{
  "train_examples": 39062,
  "gain_aug_db": 10,
  "hop_length": 160,
  "input": "mfcc",
  "encoder_arch": "transformer",
  "encoder_norm_position": "pre",
  "encoder_fused_qkv": true,
  "encoder_layers": 16,
  "decoder_bias": "qkv",
  "decoder_drop_path": 0.05,
  "decoder_positions": "learned",
  "decoder_connector": "mlp",
  "decoder_tie_embeddings": false
}
Rows from block 11 of the audio encoder, named by matrix and row number. Rows with one number belong to one neuron. Each number is 500 + 50 x the weight over the matrix's rms, rounded and kept within 0 to 999. All counts start at 0. Numbers have three digits each.
# fc1: MLP up (encoder.blocks.11.mlp.fc1.weight, 1152x192), inputs 96-191
# fc2: MLP down (encoder.blocks.11.mlp.fc2.weight, 192x1152, transposed), outputs 96-191
fc1.202:558501519521555535468497505482526528399477515475478527468480443525485523432507540505502496506423563563503505594533460478410446473447482508529539465490590530541453603504459412433413499486529498485578543477600546497495409452476545489594492527495492482465560506539525462536438549471422463514
fc1.203:492485542531508528503512463483551560509501525471492512497505486499536459493532525517471543561513469505468502545470507466493450531496520520526459554485501491443512476508468520502479485482506487471499517513532458489494488545508526524500494554494499495536483536597483491493531525492515453502
fc1.204:561514548500557448539484506505527520410520600535450548521475546494504483444513489449589440484465521562425472571502496513554489439519626379503562469402494502461460591573491480521575452499390496584458539466475412424506468492506606527448510490498555523502496333506556471436447475532532494547
fc1.205:526559434443529517478473481496474441509483512508505528451513507523472527487526544517538506489516519484524496455475498466465525483484492529429501518511508493450449553514526498523494507476494493479478445488517470535474565443551555476545537507478434517527461538459521490441518534517523523548
fc1.206:502511470549498514490459546531474553546566498471450475558454503574471557489513517499485570445545419556484519528531472507508491485557494494430458503467491527484496534483514518505481484587567581562525511454435511464527536479524448449459510532522544442469478483486556511504484514463482554436
fc1.207:539503497438460512531518479503605518491566472491503531515550457509578514555522463472485548500471572543540489539535488462449492442406445566514477592505525514487484560457498523486462460527469464465474536487582422571542546555504485539413522541458511442615460499612499442555501408467488507433
fc1.208:532455553520532547532464449508506535499533532523526475524555453504531526504538496482477480517512562478533538504492509483458513474526515528528522536499523495489515547463505468480513501466478504482485436511479525475486504496498545393539434487547539532450458515470478542494475522478509480484
fc1.209:540446416564362453480506421553631399535534492457557412450534570587455480522459654507411405646522470408407596637466398465585334461469558502456572423312569477689430531388605653474485649510415537438434455485492507568517537493291444575424453577590432474530455445485505540554452583444544486358
fc1.210:576492521480478530527505555509506511487551503537497467458480517554523411479489558426542526583472447506561481508485537519542484499562560555546490489524463517514508497520482503526483502477436525433474484557618488548484511507503538499541486522477500500472497505523491517492475501489519428474
fc1.211:468502530536542495501516557530441450524539552548498486497510529460543463519444494580543490473464438580529510463492485508539479507472451444507521470521548474508509527428521441463510527518494526514465480487464515498485497460497537549529532514507453574488476564494519456503487508477509469496
fc1.212:525577367560541355548408521590570600401521541396497524506538597566534431568352584508495497472484463508418595522458492492634545433500511449456515480450519421423552597491450528653458561535437533508436564488577534472636533399537481574430498488558483552498534489508462554388571473469486514434
fc1.213:495496624447529578483471395540555476451468453543531498436485418536492481374600475523534504510550429510583487472414546615559473525545469585543540425611563504431584483492500475549535459462519484366480476520422520412475444456309540494568520514557543689502508550356355388525536590412417516448
fc1.214:454473475499486505440454485540466553465498531536506498539499555463475528501491538528486516553469457550493453467489503500528534441497508514491523534515523483464506502515490443512514484466501494514479495525456451536504439531439514487508532500503512441457504558462437517507497477532468442500
fc1.215:521496550403511528513470483516469544419492480470541534553396484505576602477468478477481557431515531549544509495547521582541496481496540497589540467488498525503470442440456502510523483504525516567510452546506492540473413434544552473511512533507508487545418519491478508489484513439514517457
fc1.216:520503433487570561468579545456450500492574428479422473547433546426673436559533418594495437442410550488447507468476556516441518615568519430462440490424579504454520494534526453489438551491367588475513506607488480494412514371480492435415540546456498566452544484424506461479416563575553448487
fc1.217:558368507547485540502578477492504439411448536527523547487496540565547507427431542469454510542520456522646471302594558518559468539586536492512508556496519483454501518568376489547417501598577570528482448434539560493519556432540578494542441361585482551513417513496584464468437450471494498479
fc1.218:521437571501531515425474554530449588479510468441516510521548417519476470472454461495559504523424503520520548531450455445515465493545497475532478467506457488528492449472547497528555567467350426481565551534511463462486501457485542491521540503493508518478491409571382501507509542518592500486
fc1.219:464520426540499462455398508434460520499532512470511530486477521572538527486519460526486486491571517519547535506484436445447497526484472448461478572522457473495514495481440535485563502524498478513542453512514509483464499452493478432495485525542488447505489541572492474527458533423565506457
fc1.220:492492446483525529468495468514503491496555512487483539485517467496461568496522486486560546519565503489499482478450538501479480499487510476469488551515468457487430487443513537460519469503562515434475532553488490494507532514520537484419463480517502451476475478521479469535444564489480479552
fc1.221:522407404469577476465585499583539585441433453511483417437346399589425470552495572494348401550460500448603483606571373565491564632455443364420576412535573433383521537446402541514473562529642478555573575448463534562482532506544652642467470584490476378619585530437474557464516487442341533571
fc1.222:451424605521521503512490491578515558435506518451478625363453393401472531612481480526519567447534550488565443500410517488567406517462468480491480501563565492500375528435502423409541501479568525628362570487621456442508477477436502513630420464482650530398489510532533442500521499482462479582
fc1.223:594520554421589372653511458584437564520247403444545549441503601625418389438517543505442601565501497620547509499510444543480473474563455360476462561567475407483509502547609465659523463315455376532391532605474497414363371451531539613544616518487512630538532481562422451522536537418624475548
fc1.224:460495503445513455540514516531533520448494463477521456480507504534550533480496545495578429541538550485506461487463490464605503490490551455499447527501504475494541497489521454517459527519539512489494554518449511518492473449485474480567524541503486538539438426488570508504475510480464485521
fc1.225:487370505512575473555500405508418537523467528338572405565384526584367500447521652595335504595322486458616338565550478586577522375511508623574491565422535446373487348562546503397758439615477459364490524523621566473574612530458587475506491634471590519503507500499496310488499470412332528449
fc1.226:486476476470505482496499519523498514518516456516539485508567483482470513454465493503524517496522565502502478478487497523485465490446530526513482501491524447495443512512516473540526458480527523543514477533534525492487548471454522523460524501472549550513485468489508454494530518515476466529
fc1.227:515416529439587481594531505479485448470537589410481522464529451389514509568573469509514607409468545486482490426408569511431465605463467628485463483496476624443465400520470459580525606451578514556482511452435478526511435427472491507415390474545477533531477507506534495448425506530426566502
fc1.228:370480554470544541420515565604461542384604544622483548560501561440574485510604454539513532672450585530366355494405588463523474542505482558529428455546504363573580576316463444497546512527472494513450481564486439448448560359475397655375555396497407507518364417624477638439594481485514433391
fc1.229:460509481510573567466460547499464589520561442524553518567417503454410515437482537482541554525478435555564534410508433533502559502573532495438530508481471443391539466526456493545400490538476526536502477489487501567545439395453486494445523541495480410592535596522522581484448512415483555455
fc1.230:521495557455457559481405567432585541502486605513462567483567547469500427475418547485468533560476501639485496515529436566481490536548449486532497475552518475516527457421484516546518487534590452551576501460543501542520485485558510490530505449522533509474489444493485546471456457477495492397
fc1.231:399483582467536583544522381605444587590476443447476564467637526503501406497557496437552492500394501421490584371414545452448413473492352504666566495451491420577466613604554506493512390530412521542386518656496498412531574491446575431433436479523530419341444451401419456473578556538438591439
fc1.232:427512558565559446541477459557484520491535517629416451446491535485552448480473463470465492506435552445444513466536558511571578463492475565352440528380510466471533494565470452589477449510439572526518485520499499533438569437437492579518559517478508464440479384436505415516470547495491444557
fc1.233:483538505536535527486491530457528478526529493459518483443449518498514477467553465516543487528548491485505498505478509544514498542501498512501544499490508460539453536490482502501495491537513508471479503542547512501477495473508519462563509499540513508530505484491516507512521504506508468504
fc1.234:517540467468487546422400491536478453453581479459498499501501447546578518556548514456468507526461463531489558625468544622477475390589489403556436499601471474507457453526631396545446469426493429527436573511587476414503539458480356523465506462472479522467459588430471484514474491436481547476
fc1.235:533523529571524506455525482550506447540508540483494528414609509492459553479386485456446487511498577582467513497503483526461540459515487488468507463506504497534489534538513454516546434489480446477566538482437570554529517468474493558462498561510549573517503422512461488480520534443454547439
fc1.236:539524491423529442508542550556492514594550523524481526410517519578471480497504573576591482436481538601505608426475467407580545456527517441551431458476562512562481429499531516464469465433473525529531598500584468475454490436505471419484445624695439465411512449508515488468427542543446435569
fc1.237:482577453434490564449494533456556539455480514498496510427461530488518582449502528489468517534552604496488620457516524463498523492438479426491512567493513472513419517539489464556434572446514501560417581476428508527559471508451575497502550446526502579530528518396468586438534537497525488493
fc1.238:430511573488470551601540410564527432423504660615563542455452522499455509451409570443463520472538570477546510598458531548495467461410538538561518528577565407537519494411510472509481601482502446590430481436501482489398442472544426488496500570480525533464553440508448544406380535464478490432
fc1.239:438536502258483535427534490510464482402507495316455618407577448607559510396514620581461542504493524532517479543543395554469477448465485484595540449639634548504517461425536607515504449489514580621559401482600518578545548426409559567427435373513525309421425558695464570425521539572446401488
fc1.240:498502495503540560472545485561540509485538528491539438469508493473522451457550540523467501543476453517539476483489479491501504557468523450520414458497519471474499508513510450484504480489499534539499452525525503525483552472493507506520494532534553507539497478496489499498477453481519506491
fc1.241:535481551512541511515458502459513465419527405570510560361512559528506515453547571565454527504596595427528446485489471463503403526600485535572510537427551547418530523541541444582480489450527383499523495415470524592496534497408540528559465494542493522519484548470564583505502426523572465459
fc1.242:431503528520444585542435488544517514503666477467594490478401495391430478485500501479565472528491535515576653404459558567500419472594404472426410441386459457513550448349594500491507460566547417394538551588533543502464534550578489595450537524518399578576476534522551501495407491461512510583
fc1.243:454565590480370674384491575551450383424569415464574365424329519426632435431543486451470529595474503558460557431559486510438521340560529611482601545537511500585360611515445525557605501540505520754476504435553621509492383428466501589501575528539504670509423401502365504359532663521557506540
fc1.244:551538554484513546474481516502497539530547442545504516458502510484499473490468494499502500544513551470512498471480584446420513447516572536531506495512531509505529549481525469478486553491516520532443466440482485472479567494534515437499560545474496545514507431401485454557482456529492474478
fc1.245:473516594482506473405464509495498559470511496462536458528556458589498511443467499566450447426453496454566495531556422514478530488429463411540474512509468543460501529482503577487456500457547443448479566460479507520555532508454497505490555551453573469531488499473466526570478415543560501523
fc1.246:554500533513482508507494437533556498541524550487501528524541420489644497503506563432475480459526480566488575483492479404460521494596453481506429476525568492462446438497494502486554483515464463534561421394508537484587548520562505458528544515513533500473506500502513445550433484484543541516
fc1.247:501474449453495590451495513485608444502494478455504530457466526551508458508518463450575450416501544475497509628492505551443514588522493462548462490569581508462433504475513443504401473564455463489490536532479395481519541492517547470442531501450470533542577498461432541454510482470441459555
fc1.248:549496561605568538505516486479484485424439567493452508561524493448499482593478474555524539477598457511484472505512525554397479574461525501509517465494463463497502547433475475426504467459560513463425540475489518514454502507456454529483435467515533556508512560444480456511479385479502505484
fc1.249:478520457503540450443461479456526548473408537449553441469495511450443530560461467514458524503515436458600498595501492522534526487522471473555523459557483500482477572458462502528500494492544479532426455490586483553547471548527475552440479496576573493496456449501478533470495569549510451471
fc1.250:495567479517566518524518452481452506506511527496523522467536530496468552503536555473469501506491561528445486479499598523509490509510495489438502514454501441471410452483535545549461483482508530482531501502556508541497480532524537471496411519490488564462493459545504503419429578497601469577
fc1.251:509477460574578508442480520446437548445498449484511547481492497535525498470502517486508530501477433553563515501466500520492502489486420478442477575547528515532468557447494546450466477523527542542468485459440478514574502491487423536586492474529445477559531477424566499488574501487538420514
fc1.252:498484425534569477499515524573495478483446582505469460549458450533475577515468532536523472544579524476390475547498566455541495515490493456451534491510512449408509499476498508489459490496577430449500634469531587575501581558503499426516503419567556550504483482527507500510554522482426476527
fc1.253:484444472469462511511494459544498443519591494567530428595457503573419469539560459486454487570464571502536533410476535486622477476437481430465518521498528447492512506440555551494465439495502491486428482480505505495504558511475514466460492596577427463561566515533458500463404553545532506500
fc1.254:398508528437520510517435468589540507417535521531414545541507488443538503584483505504551536511512464527463506469517519471459514497449513520480464554507411471559517523518509509494451509462560517466513545476492435447399503514589443528435494502420516529502445581497454468518497509502550453492
fc1.255:448577472543480629459553483475645556465591455571506475548488421415437438469643494636346462521499439497518639467677615522520327403466511437521417556478499426397397589499505452446566463449385580473555473542501504412526495608481555518587549454670486403422473547465518470431509422560494562551
fc1.256:482448426432455433488484505498484418522514414438621618412394516508594446470474548517481576623302476527470522581489420532349398469653499521504479510514540469507439657506573429581623540420651537638572584563590495487458497487498596449570493486498536549660452525508510437561504471519454621563
fc1.257:473522492517562471533502540549478469496493504510516541492493496513507490462512497515470532489517523483509480494487472483525462458523482452506488505528497478499513485483533483476488517540489505505505551517511512481514490471476490490486501500468543559525484530514532472485465459498485496497
fc1.258:428472555496468555490493518457496500506527526556515454445500508504498475523486462490542482529489438532525523578511476398496501522540481531471569477498454469506394529481473495478432550478465531496422549455508475520565490500491549531570424533517473511503517547487513454532482519538493471499
fc1.259:466463519511477495488521495492396561516520434513479472457488451534452476544447463469433539508524545469576556520506515467487520475521437475587478414462483500455527534528420409370473591563484560504522482535553486469436532445520529487493541528605492617560471491429457444489610469485458545449
fc1.260:579492514524471572522555536541498489493458521526566532436451494504461417421523515480468462486494499568467486512515500519446508477468522483484508491509497446533595540544568468528487463526519517449526528445464524444571475404582523505496562508466527511499504558487463510444472481499421420571
fc1.261:491465548504491461417507556511435493473537406509445582519516531550500530491484495538458522501484600548526522533427429460495367510600498484497419524543452509498476594462486561575516545441511505507558541586578445467524456545451517495439574456546496391561503421442499525473531511455502439489
fc1.262:510522489489487489516461498507467513542524543497555526471512533522490475469552480481491482516502460532480515505549494544464545509525483490494516473484513509521460515495517506477475536455461550511482510440481474509492486499493536499447512497478490459522512468504501529468503495450477550498
fc1.263:511587520727521440462429572557530566528631602363441479483537487356462542544482573515480429521592490341497418519414500397503290557551471496693498585473528344559519476587478334571409464396463530504474629460318536583463360464257506521540324453518334721549617478476678608505475503361354313489
fc1.264:567572475728361461305532627511662404538507514462476491491300513457632570446324457353566544729650522484705559429421531377517402540418604372594586424539589532388573478529477486433201607538338415421538519561531559561568559213318556488490504460315579419554575571378501506504384532572622480491
fc1.265:503497443484482544516535505486532504507525513469476442492481519488551465527438482467531494590495514480484524449565500488503502499463510482512481498492524447508505546504507470521556539522522466505440553494498433520512461470486449524524473579485550488501475441526514536442541527475465466561
fc1.266:512503464429563549499506525449442583495629474558436418478506478466495548601561520501498488491508459472526529513529462471489536503463512406547411570476462497541544534493507422484549506600429638574508565473521503453477512436523507471553507607425508403556530539434544579506581526492484495447
fc1.267:583485501461455484485536478465507480476462556516538505491539490480504455503430491479536502496518446460494505525503510485543443504525590443514530546534468510474506561473553454543491441529536463561499546480522514522549544473542461493494473513526464495524479463522537509503560455537502493486
fc1.268:425440425510504408520538528617594615556541539559537537393477464505558542550567641497417620589500551533392486518462451466542537535530531438488425435503455496479556473474617548430478438498462456499401496545465523427480510466501596501490484471594481520582542508452471416436484459605411497549
fc1.269:493451439448514508495483460574521497545530473531517583519506529631512499477537467542496574539521418533483506500504488474460479550474482546497474511500547485512463553484530516472517410498551511513524501504507533492487496507506480432523478521517561460491525456507493543457532506496422514471
fc2.202:461585503495465583506437488519516488542432525515503465552542435477532388450509529506481582515530456498552486468493479515471496542481498536506474510472465560554573562494514481527487500518551480427477484594489456527440484513512482458499563492498526484496390505537455468517594424540571596507
fc2.203:492534489595473520467541508488509436453509492509526458502513525428474481483502541509470515535537467516470507494535504503545524475469481507445527541468513478537553454496422461506518492568461475519464503428493484529555475487484533480476489500530507477472492504467506498517490485546496494499
fc2.204:497454532487541432505450432439452451642513282455510546564371507611468536474542539561468544443377568463514456540621507490442544544528420457447527604555553538602534498428512570516490513525636424407534447450552471562360431419474464398658447489433388558428590484450447529400606521625447609480
fc2.205:505474502487567487532460462486522504541508473431560529470526473520467514486471449478507480468468501477516520447570446430568476554467514479475532532456544462503505504546459476480446524545523547498512528481471553548517513459477493522529547515537521512560507468474522493459471524501502521498
fc2.206:477459563452547536478378385488560502567521527515509499475559532468531604512508533472507502559642505550399532512502473499489470500468470504567567561548461426602512580561472483421420515464555516481535500448441447399536524502585512484495546513416536536540467559539493524462569436518543466498
fc2.207:476513442593471456577490487475520498475463543524569520455447476484541538424519469566463611425471568486524475499473489454468522539478507475491527527524519468514457503483512572514483530560419482452496471512484453502528475531466555533437509517446498480506598529465534453530544517490540492491
fc2.208:443531444441534489511539524517502521522566485458519516473461552473465562489520499459490444544485503477557540480545482456515489528497509488471497466438476486460468529527475496426542492500509515527508564535519445511479509525480521537516465483512483523495481514459529496498517515512487471508
fc2.209:459614619372447494353600498486356584496582526397351585491401406620565516418462374495377489421488491513401490406507456594414721501278567460512540372445538614396358581471493478487522556495634581592542418557627659497441526476517435567574359545387556599526492406422321541666422519370665529651
fc2.210:457489481505502494498445517502470472502511504470481439451525443487562528490540541476543526419476544479531454484518547537547442487516523579445538475484494497464560522525464481489503534450490467467496470521539517467545542521495506507481488447482456514524545489444439540510524489519511490524
fc2.211:506549531533501469475490478515535477509454440468521464543478428471477500488508540495521507530422580569449449512603484488546491523491504563520418430475464512504532503485477476560492479417476454552489513473555427505522479446436385530528569573518554494577484529547548524519546440550402560482
fc2.212:499507472375527445506606470465637473483398480578329490515355487520521467502535482448427523561529615457457478582525456587477483455587622504539558348530630526452487496573499603491526553500514563503527457533537606509477391418433676452491408485388511436534532548477411473537455484540440541675
fc2.213:517526431575473409451536570451448575544492578486571542445544634503539507508502445490497548310481625566443499562404460418420551594582505567522435557632491535537388465546470528460568491530564567469469439483443546555455499570545581517424506450438516445438461510538528523524557503519546452401
fc2.214:516483537463503474507534531505568480521467472500482543455504493498444493524534523509527527559457492516525525493520524472502444477491472494465489509502500534493486535480513490522496496467523562534480504522505537448447531469530531492487513451539514526546554515463503525556463482518501541509
fc2.215:496446530506461565572474466488548471517535512528496461563445503554483550504503476468461559516501435492454466454529560520458509574534521480509462527410525536555507460493510512494512501393469522513523558478433454505568476470543461439566476481471446530460471471478545502512467494472469473450
fc2.216:401441438567490441525541539485495673579511527554505618315447410511433482535595523505450580521523512481504613483446430359686447624417539407402417537537633458529597441482424481387533552409579442430513391360504463485416481560576458544609517564459442437458521595437539397429461451473512617480
fc2.217:471573519500480556524531503517456511586534470456511402481402547587526547436525550542557512537474535557490560535477520519467447551551488518403458393471494451328472482538425520405458504566490480563638465561553525557445497501487429438525601508511513404502519508500428557523440504551535478497
fc2.218:476465430548501488508529556449471567451477457537549509410623444556492496435471544413500522497542513484434486561455478466615500481516524420478481517569459499482445484452494541457496535470597488546462463479527606472463434388608462469533500467527452488450467459484479459511492509465497555529
fc2.219:493525378474471553514536473468480512477468548485493461518531463447502517560555504559555496496527505449531447494548563520585552524534425583442498448526440499440451534544550546469486489474533483451523578541602568494472456546535502505422521511428454472499509511499445471499518491488479489478
fc2.220:485486471428558490495498528566542545543407514434478532478577512522561521503485563495507459510523505487533518526452515495491521446548478490483524452477472540453468502508543479531478500519468525472542541507454531545470476458517489503509516466555570462584552458535490489471524507467540571460
fc2.221:649423460500554428560517550458461512541530475565578477531499503368367515433521388486593540458458487502482550510502517483569430554376604625495508455481407430500500369477480572476645461558448486552320394717599591316524512432415560556516568498422487426399539472445597538450622470573445369545
fc2.222:525450486449559622511598564570532506462507475587524537598414541503486491460512583535438421475475475609548443534377552504521504599588494391479488480522376470592500509500702491448467465474561591481473455454447577461603535565418566434474414494471566478503484541431460442547465498430561370374
fc2.223:439479435549478560461549381536510540554552414442527468443652511510515436475498533520424423525589460353453460533519371464554568488464541453411501362356430480505589464556494495538589558608420536497446505434497608322495561572469492365437613552646456522484408394557465339554485576500574555376
fc2.224:479484483562532535475511462450501491506424499497533486538525522485460531545472532482450514509486516486496555486547531535513483498553458501516566482550460443506477502486533507451528446475473520495444530489516476465485483524502521489519481541498547440486567539499468479461498428509452469460
fc2.225:430449609451517520475391523466495599556617490601428592433414351399638610463394534512448540610380438525484610499381532532533620661585386509546477448445526504486452585586686552478311440567448498548492400498367463451503546302607524495441493536604646558429498552452437473500552505513421492427
fc2.226:526477553519515550449499450488569496459503492502405470511511506519441469560480521539465541523522467499512512574473479509486537530580481582499454494487518557546544492495494488479449477457459503556407458523497531505505431543451428525505501562576486476449497459483499478450536542516492491492
fc2.227:416608472503494636619486506504479546519464545402538405499517561465527446470536537614529529399475515450606440548463552447483476465546516432438457499540502490506465463507521475528590469560529476399466547548523509504502557430537504481506528549485511529458495530437449559589530544582525363510
fc2.228:490467531508638641424486553511521518550699520558581609546456543630507436438447460392445455424480491396408567533741440567512412501560519409452492585551447550569465610559369536575571379444418427573518658565486447508488534390611607446567404508465470461596539513621323443552553483321597511522
fc2.229:555468478432504552564507563526388444571522342549542500460554516497536472451537452483497542503498436463503542548610419647452476439419517410468542496543641497590511535505515477476528504501497490509517539458498465485443525584574492400605539527430534477486458484526549482440429466547490525503
fc2.230:545481513467526490553549536529526443556488500482482445421484572472510542509499457421509541530461577499517488447436490458454599562422515450535464476445453503445507453507554474560400552456526443464488500509472503509469480504385510584500461491524506457604500420578436506490463520521541554468
fc2.231:392542540468499553418548571449571452471591553533506464452403562555492429583517440518457637493530439455585373603471409448655468605561485428450606575542369529678519521276614425494523504572500488458519549417607572512556492630522542449492313559506596549467639614497488659504556451446617538440
fc2.232:533479437506500482536496536436494539571521516440472579555489517565486469471536535502567560462498498458477473500542559536439531424566490587565472566552503513541503441441426525471439508516490509457516493484462527478445507454546484501529568476488503467459414534448500505568506496463557543524
fc2.233:516498484487472484483430475523446527481461519517493479517507531516485524526462518500500523449494538526518497509465472505445491478506508480516468486506504521456534434484516503532433493480477549491528477495506526502542530566522529484493510562527485502484477518489483496483453496520522532522
fc2.234:501517505478485512428472521432584410530429448462505411500429470523520504461483367479572485575472432418490439552487527474569541552441496571528463524594463439454489403491558534534573450582501541600405502409551519470538570504419458524493529570645535523519478523487542477478515507589416538468
fc2.235:431507481460535500518460517521479539534500473504500475493496501491495452500540559526499458464459435494543481491398465493508439484542510488475429484470478560483496526592551467492509512517459539487462456511480517482398461498508438499499608528524516543452497531473509482514560513497495534506
fc2.236:515562456459535492526536555562391447524576497477512386547410532506547513504591467576398361471514598527436490634557487496579449526424568424493504405502463486460517642488605460505549454547566430520466515563553511461505442562463505432502460450386613386522447486439430599657599483477504384413
fc2.237:518448544559482515418469446573497470494461573522463486474417461468467528437484457513493508390529487601428438472534516546439501517500541473450596550500524494517519452464651471519538455500593556461507532597428418523486549473473542475410494488573507607578528455551570516447396408519551491583
fc2.238:543566418532530595460499498542525424447508474459395625521601399554429460422426545598546665622552523429527435435559423497551447492566510472482485503412501383416519514474521505413567510572467472323473482525495544536505494617368534471499463472530442546412446468416454480434485572561560534528
fc2.239:476562611612399528554439522436413575552544488492544481594388508521542545516613513481585464484549474387397494590523723366496422437426417473563385447551508548529530542479492539508397520519515547458445599527555500529474525475540487559552550473428512460516574486506605425642469573562429450526
fc2.240:505523483501553529520491481503517509495505505507565515505524490534453477495489488515501543498503509546461525516475474454475487526504494521524395461511550470481472521513447521555533540461526538478430526522499504504492518510513517544496461499472503444514459461470507493528533510494495485456
fc2.241:524487486568453505475536459429526474494482444485516491509526527479488516479509479498571557485545479466457454529423639543465459449513522522521484461440510453502415408525520401513566574510400526582574491482472486410522461539420534426556487488444522529503486439513505568447568511542519468534
fc2.242:553389427497470359524506519458434504539450512456440478475572463534526534451480560508490606482554505496465448570500482417520485544406460484469440543576464425564519496529599529593499481505438533508448482639566559514487601561531452439549499456382528427369489501475497588471487522464473519463
fc2.243:567466438554491463456615424357543447566476401595328603497467574636420413558472510448411488433443406574415477558581500563530410547484493404518510525436512563494518639561429508321515414487409567388465583488303525588535505392498602436511433405612413313641505668557597455554539540472375563520
fc2.244:514541495514492522500581566507515480450424508393495463525425492524539550550534478557533513485467449501503605546524486541532489494581509520529465479499470521501423474459496513519479547529535511476559585490538505515532472496507450482528454477490490412538476459510501506472490468506526539505
fc2.245:587432514493541518483540583572465461432535466562540496470433476545494521482456512548534447585504513499407523423493506429365524518572555529611468521438456462524463536435483489542480539607521462530527513435547418531574458494424481506505490488547459474559477514489618508562503482536477623462
fc2.246:494543448478510456433538525554471505490460487521491493522421547569479486475473433568525498555539528478445510450479494521492565526474528480492523474544538592426467551468523491507435570456502592548518448533532497475444495474527476498531493455535535557570562502475425412499413505510472508504
fc2.247:511534466585529501545512380434415589528421470592515527511468524550556535480477500532489589471469586522517507481495447473487512423526533428471521556431540494457527497618487481550553485541497572579530593444419611487531477504444494406610474479532564480403566495465386450456469425434509481476
fc2.248:485531473557431545552513502534504518492583408504566491484463570518475454502526527530505434452429622392566510512532476448493539437453605502527451579480490462568552377539495539473502577493462456534488482427504484445561490471543450430504600467545520457535509426517526611510517518487497447481
fc2.249:476425566499454548534511504553470470473524466573486453477566455518503544512448549471483465450440483531513466539508509487417492508438604577501553521508512463533511486515549497443517573499577484522500450517440475480487530518489513480510465548444502522493485471494518469458417503416488511486
fc2.250:547490467476443510491546537476550443563523506481530489484556537518471471489508466490454455506505483476520527480470494474489480499502450522530466502532480518508520544497486486516544522497500525498484527451447476395500512496531481499517504530506481483511463482444507476517490466461437492453
fc2.251:576491506533506545492456537497475491511528463503452531492434583493573506520500434500431533493520472528570464473491538540520493514485503589475548439387432512536518475539500475497460550451482592535442475460493436546530512454580514469486476530466441505524487555464449499459515508449502501590
fc2.252:486493522542506544478418500473500527523549455544586463492506512450520502511536471481545476493526528514487440476507535496483549503535486493442498481552548532454476524477441525504540470410464602390477491477498405539459514514476415518501525508520439437543546433514504458423538435468430547486
fc2.253:441564560547538453531439557530508550446438447497527546533435476487501528456526497570506487449492555511524487475501413579445509474465568417571491489462565476414504509534585399556528490487492560497517427495520580510531465500483515601535527444451462444482435410526530456559504493495504436627
fc2.254:531510458552468549469515470524475468567490529511531530552500500478450475503497552467538509587534523465571503522464539516505476406451487493485487514572550490474472496490539503534580452559471494492395477441498555543552439457444483501559574572539472472506507414502436495492519471524522503478
fc2.255:452403476466569560555527415594591616549551459361545607504526475552470518451595437504518606445527543524436449396475541485639600582425507508549476500467362459520582412503589441586442568542605412442490488561465538383505416466665471475496573521615534468432541588551536514533537404492445493506
fc2.256:467483517430429550495484408489341612527462562563454434454629497477390466555351535593536552415565412530553469467402395539526572437553475588548471571583382514547486585471626546531454617580439468490503540482530497403564458468482466473551535521555410392466455490460427477422477603427556501471
fc2.257:501480486508486481468504488484518508520473498496468518502487545494472494458573515526506503501489508518494496474533523527505471540515461496492509464554530468501497509481487517525549541479422515503508520495496497514519505497487494515540529507520521436530469491525508493500508499523471549480
fc2.258:501539488515478470537497527501485493527488497467518559484467498503472523531552504498447512454466525483512505486499547461530551479495517487535514484509499481469482486612442506466561507455535502505494526406456504474476559507494471499474543484527532489536494498480532457489478468525545471502
fc2.259:601480490506452479524506514466511523517545505507476494560538506445465411423504512501441465564493530552460517583532509543416556532467479512513479526452492507517523538591507552528521596457539476519537481564498539499505496543478464534520552456443518500501496421576403555466490507502419488494
fc2.260:478500511511504448536541524449512498504476474460462530485412516564480515527510439576479494493465498471490524536496517455506505459475521459446500504539520535499536504584561488555551495480540501485556509493456435561580456466462482526519504513522458535511491602416481494537531568507466471426
fc2.261:518499494525443500492597462528473608416527539475470540522554453539595468504439546474451565499608525514399486585412475497532475457461502518462534547427512468507465420478584482513542585455515397574526454389385595508485447451463355530576456404462513540483479474499417439494527519500426517465
fc2.262:472529492462520514496531457509515508506447493519494529473447498472476467473529495462525510479529502526446453537508516503518463542510508538464483493529513528508541517515511478513452525546498497506506458528473513529489526473526522497543516468505466502506502461481473500525484500480523496454
fc2.263:628407549373545377374448463466585373809333533580407477428497523488550438550658549398538402434417633497469550630505252602419494445559491728579507510667458645404557398510496626299525637420478383487577435367553385488335478549590480485515474544306512458514401535616456421363583421583615484572
fc2.264:341629536524574421621410407676475626431542614527472302551494468594461455558518457596576562442708589530535543357701410552567510652534491548483468435679473618507686453578468456615360561557456723316637526430646484531457533659768553519432465512410546322588437779398440495494483522457487398563
fc2.265:533493462545489490481515532502474456409495525514546500592455492454474496502505530566479440468530566554579463538477485507504487470568557547487525514537483547478509479509452460456495466467538487497496538471577487481507434530493518465513522538493463434499492541555578511515501499582474526454
fc2.266:463549568520482584492493448508577443504471439451470514507524419448520497507523540598419452404509615504520379493568584527573553419556415507531518438534465445505458469486503528497493498621549559494492421465497461570468514537518387519595509423381578434503469485585513413435520537493474451549
fc2.267:508509511517448503465552452494511580484468484542501472493548542525491502434501526507486520466492508524452446518548487477508527473507453536574512480490497530468480484540530522490480499516463531501533514510520545491512537488443520481567466500499430387479526487531434537563494445531514496442
fc2.268:449550453478468430461454571484507587557521504457551428443420488475462563350528481466539573442448405514420488446431482465503598418462528639469577598494621484502446527502535631428478466460594493489475580407565461458470646531441528479465501393505524401398517518533389631531526521477379465515
fc2.269:466510489511556488533521527476440475513462474476505462448529513497484494490458483492537501519494530419526510460471518474499483526591500515488499553469494494474516495528505472493470468523496467465531557530508546452493518512521531521492477479467440509489501555517507523468508496498575554494